From a checkpoint of a small contrastive image-text model: encoder patch size [4, 4].
Rows from block 4 of the image encoder of a small contrastive image-text model, named by matrix and row number. Rows with one number belong to one neuron. Each number is 128 + 24 x the weight over its row's rms, rounded and kept within 0 to 255. All counts start at 0. Numbers have three digits each.
Before each neuron's rows are labels from the 100 images, of 14848, where the neuron reaches its highest value: "responds to" is what is common among them. Only what is clearly more common there than usual is listed. The data: procedural textures in two colours, tilted and lit.
# fc1: MLP up (encoder.blocks.4.mlp.fc1.weight, 384x96), inputs 0-95
# fc2: MLP down (encoder.blocks.4.mlp.fc2.weight, 96x384, transposed), outputs 0-95

responds to: purple; pattern colour: purple; veined
fc1.155:126154125149154155085157149160142133111115117112097140147118149113126125094164157111106119099090122104154177100101148101134075147144159132122130117112142138142152148114169176133111129087104143150179113205172125117104099140135111117152136137129118115130104127083117131096149147130138123111
fc2.155:107115127124158124143112165136103087099095127094107114124121160144119098141118102123112132113110126096133140131112147162087144088117133130121128149132145124092184126093124137111117174106116138152134122111130144141114114120140079163131129158104148122151180163132155118228139162152146121147

responds to: white; ground colour: white; pink; ground colour: pink
fc1.131:107126136122162132129122105099142098122136137109102114103099130111139162119157177124152094129120173110144148118120149135093185139153092139145126120110103140145155149091124102138112133115114092086144152142128197115099132150144095095137136132114127152127164052142122153112169103142141147152
fc2.131:138120131169110131088138130114130136122123123119105202118138107120119121116174138161132102113163121134117096128140130108118142128181101157129134122095149133116122134117168082099143157143128115157131128130111100178165116148134093147157166137108135114116104094118124133221095151099125139124

responds to: white; grey; pattern colour: white; ground colour: purple
fc1.233:076161133142100102164111096144158123074114154121106108118136136119118123112136094139086121099108148127150141134119125105089183131104152156139080095110138120150142159085136148157134132173122155103129146108133130151106131091144121178109125121127154145155115150143148171099139098141114129178
fc2.233:138146105117167152139104171130124148108148089123153146103102171129097142117156126157113124153161136125131125138151092107116131113128137102142109144141126123151097081147161076089132117123099113161148088144118162127120102091100091156132091108129138086142177163130136123178130112097168117129

responds to: blue; yellow; pattern colour: blue; pattern colour: purple
fc1.132:110132136118163127098147129161154151132107106130124168121111138128109134096156170108115118099136118088104188125093082125138112136155128131149055126135111176135166133119164133153141155120121154126134091193138157150098123112145094127119116167139090106128106117111130129133169158126145139119
fc2.132:150123107120140141136122158140120093084106128122073198135124141161129108132155116163121115139126122113145112119127105155115125087166154147135170149118146125107147122124133123116144170138120144118115135087111129170137120143118115139161120144110132122142158131125127129254118121131128144150

responds to: seen at a slant; blue; striped; rings
fc1.86:097120137148148104133153082134106117104149143107130112102107171121113104140119178163081149132132143103160117175120150110104122133142102160088145174124102175091159135091125090137163128117114124119137159139094164118146126098163124103115124138155182103123170135152147122110125132148149126136
fc2.86:152127094102117128138092133144128126121108121098097164139149103159127114128180093122137084105127124119138120133174138148128157094141148108155158109141169089083120131140093117102137150150133134161126110080116125152147106144145098162177127118103122159156136107144130137204109103104114128159

responds to: blue; cloudy
fc1.190:086148145108093102126137174115133158139145114126130128128115141119084160098102138103132135147097139107149149099142108120120078118157079125137100103061136142105139136093171111138110130129145120148157180191143129099134100108141147159114125160111160100087123125116141143142160148107123123119
fc2.190:128129108140128144141125154130115097118121114136100172122124147125097101122151144154113124144131122110124149112120134092116160100144123133125144130117103132114119122135156130119121139124113127131116127144144138172123122133098111157153141143116146140116139134127132141255114128142142103137

responds to: seen at a slant; rings; striped
fc1.192:121130123116101111163154121132102096115139109137096128111133153136105119137095176174108183157124145133131140118129100094092077143114165164129155125147107152165115114086119114130178105143141112064127168139126110129137158101151125072145115139142152108100124141153116109097121122127143153158
fc2.192:143103121165141101149134099118114129107147113100120157113108141122113132130126141124134088160128106097114128144146137159131153059122103079128105106113168103108117156134113109127144174133117116136128161119122118180130120123130090147154158147121162129122176117153150115222134165152114115118

responds to: black; ground colour: black; pattern colour: black; cloudy
fc1.211:103141146125130148148177132134167114066090114133082138104081121157117109130117152120125147128143139127123161146156123173083125149100137151120094144074080144098138133147123146118166130108138110155146164149118100133115104132145131103105173182108155101150132122104159112114112123115147114148
fc2.211:143114110121161118121100171143143133130103112139083130122122138127124137125144115098140099112145114096121155127148128119151145138140109096149094107089149088078136148151133125105136143117122111139158121118147120159123116149100089166163141145112100149152168108123133114249112158135119131134

responds to: pattern colour: black; rays
fc1.178:122123152140150101148151064136135164064139165106101125109101125156112122103115165149138139115130161119106152119097100134109154160129128162109100114099116129139169131116142100126136114142137121131106150164118095140112136102154087145049116137102158147077135109122112156105160117128119116137
fc2.178:136119133151141122102122145096114123107136111143104134132101137139130131121146130130121141164120143120130149144094077087115151081176133116115106140119109176121133114169149077123121153093111113143132120140145159135109144108130112151123175105121140084108133144111146153230142144108182118112

responds to: rays
fc1.381:119172174123137141153155109117164114093134148136115090139094159166126139119125139109120133155122131185171167113125083115062118140103075134120091130103099141120137129132127111141116150105133138120149183147100125117122122121148105132124138139094181128148161098108148134125163133095105114153
fc2.381:148126140163133121121135165088116132104142139119125161129122121107087162098156136156147102114153156137140102126122107123120156087120123131131103157096108150100117119163189129111098151098126101156138139189149104152104122096129111159111154125132141109130191133085155170177147123111126106142

responds to: cloudy
fc1.263:118122122136139106134152134144152148103106145126118154157097170105108131104140141132065099106133106087133143110158147119128126159118108133103109147087144119147140138126153137116107177118072141128177107141156134105134111169117118072115144115120089078174098089092137122120150139134087109120
fc2.263:116093104095142124113093139148088138126088145120128158111110164110146087156137119127079146123113100109119140165133127120149126125159121131071123161107166157111149115115141123090106174130089120155135139118111150128141128158166107135157153135135119103116125144152155068173093164164151140144

responds to: seen at a slant; blue; striped; rings
fc1.344:114107128134143120102151123113127085106138139110125153109108176151093120137116163177112147149134136141163139167150150112102140137109121148059171132135120151152143112058172135169136138085145111105120167127108153151154143090162140113115133118106162111116134111148148099103114116149132147146
fc2.344:162133081106135133143115149122113109080129101085100158126138125133119125132150085136139087122118128116131107128163151157121169099147097103135124147133154096084119143135105096117105180148122149148119124107109102172133115138126123154160142122090121191162163126131127118204126110116108123135

responds to: white; yellow; ground colour: white; pattern colour: yellow
fc1.128:052122167152105153098130115127119134110089136118099113101109143132138123153121125125140134135092143141121150108131152117088182167167131130089094142111124123093163115132162086133159126131150122115100171119094148141119142154148150101139179138083127153163098131133104153099097142112129137142
fc2.128:152157134129139151161107169143167117088164099130141172118100152165123141111159120157085148143125134164141135121101076111115080108127146147161133111122112140148104110142155134131083116106145151133119105172135117142149109106106123116113098114130148110112154124120119156189131111080166093145

responds to: cloudy; grey; purple; pattern colour: grey
fc1.10:134123104080129133141123039147135137110103128105101129099130134129107147126165123124068106106140115061145133149145116187122134119071132158140150139112139138136183130126136173140127131114104109135154139136136157099129091106123112138118130161143147128158152140149149142107136143133158102157
fc2.10:104099142132109137093135140155117102114108074158110145127159104109139125110130150168128128134154117130143131114133118065141131115168155077148146119143089129132104109096135131131151119153122103130111083142154152200161126107122121148152130151117138102096119150117123152214112122124154117131

responds to: black; ground colour: black; looped; grid
fc1.302:069144166130112133107128142125152087072112154132095104121119106143104109119161116140101120132095140125127180147100130112077150157150143156095126140116084139114134144103113121133139118101160144106147135160127180094111144128118137124065124127083160124151100141100107156133125124111120139170
fc2.302:126167124142133133109105189132130143125153090130122141115112138106118112128153088120078156161123136160149153105103105067090114131165147149137171100158125155138116117129127103110128115136104123133147053162143160090115143151127120138133116084112138111142110112123123156191121111114146137122

responds to: rays
fc1.370:097140152145131120135146134084159140089129094116150107119105102151105156099119119153142117162134133150161126122111133184075111109123109136122081112151118108131100135083118094120108159088135128113154181153148136151140110127112106129125136129121192126139154111092161167151147122145110080151
fc2.370:138119125160147111137127171086112116103105123129122151116135113118097130082137147128141116124127113099130110120111114127107178089140121097123118156099082128099118125138167121130119153087150115124111128167134126184117126127114104176125146132122134133129182132113134145245144129130138117140

responds to: white; ground colour: white; purple; blue
fc1.274:121123125131161150136125077088139068121129177125109147117090138148110138146100155156129114080119147116181143085105118155096133110121119158138117113117136154157161137063134107143098134117123137095122167164146138122096151118132133067094130127100170129102097136125137120129143118140110140127
fc2.274:154150096179115143090124122098132141100112142113102185115129087098119123099182101126168116128172147149108122124116093101165160105159141132145166143149112159122122097177134103111125148114130122148118086148154119169143105122124094157133138098107116107115121130120101140172105130104146112111

responds to: white; ground colour: white
fc1.57:114121141106147155154131093094144124138142157100122112072085125131160154147130151133129121124128153110166149113125119134101132105134119157149116099086104116133157144084154072102130119115135121132139152152118186082102152102162106090138095127069156130106135097124112154100145118138149164124
fc2.57:140137128147119117083125130094113153141129129116096193142141110082124119103167141164135104096159156122115101109143117065136146098169107136139152128119132133103155118136156080116142132125120110134129100145132129182150130146147094154146150121096142118095128114115133144209108139106145153121

responds to: rays
fc1.68:144139109186158139098161104147115117110126100120110177132116125117117067149140114110078141113128116067137163147132110105124120122121134129132162129129137139139145138117144184139146118151095133113130105124165126109131136129151134120156179127136109128131049145137129060118119161124142111103
fc2.68:132161126205141150115185146115121070105132114126088187120120122131122128098123175163169136118127142143161113119119092133143119139147136155131143130172086135107144133115150127133147148123134128131098130135151126204141110107142089104124156108127138135094121113096101139150147123108118105136

responds to: purple; pattern colour: purple; ground colour: purple
fc1.377:047110125129127103141160133145109139149109143123094096142127139111146142114113161139084164140138129125145148153120101147101142144119118124124134095066088155128174153098108163143162151098138136127154159135129146128130118116159109136106162162136145103114146147123149150127143181166172110160
fc2.377:121102141124122104112109169138118139126113092152097175138119132106128111120147136116098164144144123123111141128123131075122113133171130104122139127114134155098139103124134102136118134125138140134116107130133118166163126144125129152138132146110135091092158134097123156255088150107144118110

responds to: seen at a slant; purple; pattern colour: purple
fc1.367:046166135151117126126186148113130080078097138114121083135134128144101144104107144157132144132104148126188156094104115132101148137092124168114148150139094162138141116089102130136149141110142143126129106136132150155125139107154111099104134142098166073120126141117110143125130127129135128135
fc2.367:121107124133089122119130140137109109118146112124126120136157146130119120143115140159089144173112123126127099141097147063098120081106156101142119167126102134123109111135104129152107088125115128125073116196131135143105170075126160147122126131138161105135163140135174157169124116137166087109

responds to: white; ground colour: white; pattern colour: white; cloudy
fc1.356:129134150167137163167130097112145115134158127090121108075084122146120091128182124142139117110119147145176118149114158146114151155145128152112179124115141129142146126130150107076130103150121109088107119161119120121125167123127084096165124138102089166120119125133102146089124135099116177130
fc2.356:131121111113139077086164159130123110114136096121109166181144096122113157122151120172119127127190086145129162131139118123135117117113164124157112125101133157135127135142132140133148151099091128167146065168155125133151116119126124143085127148136119098117134092084172132150121169131143100118

responds to: black
fc1.230:169136120177128125138144110148126084157126115129126180161100176138090093146161142180080148129139114080127104104143117122128089167127130138104123114111134158140139152153140108109109128140125148137151154142138108107121123125150120118132177140123102126142068144130128133058139121113168110119
fc2.230:113153174141159158124188148117098098123111107135106136130126139122145108119098167133136141137123131156174171099097117147139146116094143131102145118172075147105120082115142130101147127113148123109101101152142146163126134090093105129124126141088125104091157145075079147143148122116147108116

responds to: cloudy; pink; grey; ground colour: pink
fc1.136:143142120133150128096165114140147116131129108144112172118104117167115141071171155145101119114134129105165128124146111111106120139117138157117134102102152081180140148128120162110127164093100159122178152146169156092109082162127078106134135148111112119109083123120144128109158095125106125115
fc2.136:123088109160127146131093160117108140114122123138140134104127152106114109171143121166105111137126116104099103144133145087119139110138103098108116139114125107108131149160173098106094150128106109148107136151073141177123146125126106151141133152132132146130175145146164122233106125143136115152

responds to: cloudy
fc1.130:155121137106140139104124124064132160116106133059130126162112145095110120113181144114138106098119142099120140138122126144110182130112147126089115104082130146113141146128133125097107164120117126157178126149140134114161123125115070159125153139089158120180092100135118127147149151124159121119
fc2.130:137091124152109123142139132157105105089149114149125145100129159124119100159111152161086173165118121112115121168120135096126115097143107086112124137127102137115129123107149107129114113122101115119116142122114136157134150098149135107110146139158165090120129157157154089234086147145135136139

responds to: cloudy; green; pattern colour: green
fc1.305:119120132162122148141135084134151170135144102090091170164152094154144110105154106131155090147164097105179112117132118156146132113096116121116162110106128154156135128150092135088150149139140147144146138158131137102142126089115089141129189120098123135156107125103128119101128150084165107120
fc2.305:105075131153106104131084131121128139117151113153163114098140159129121163166145138164067138148101119112110094175099120082105140115155107101122127142106122125132116116139146102137107137136125110109111122147099134157114173105135129127130136105161142133125165139157177128202116125170150135156

responds to: cloudy; pink; pattern colour: pink
fc1.23:116155118142134104149140081116139144135132137131090166133108173139110146107125152131123086116118121049194148126144123168109133157121131125143120139104133114117141098125119133116133142166118157107156142129169123140113108139137093098136171155115110146125146100115111126049178151114100130134
fc2.23:123090130158124121138104155118132143133132128173131113138136155125102156144142125138073155131118130087126077169125138109063112158165119106104140169102107173134124131111158125141063112104101121124131141205127124109115183130116148130111116126148119113135112114131144118137138141164161138110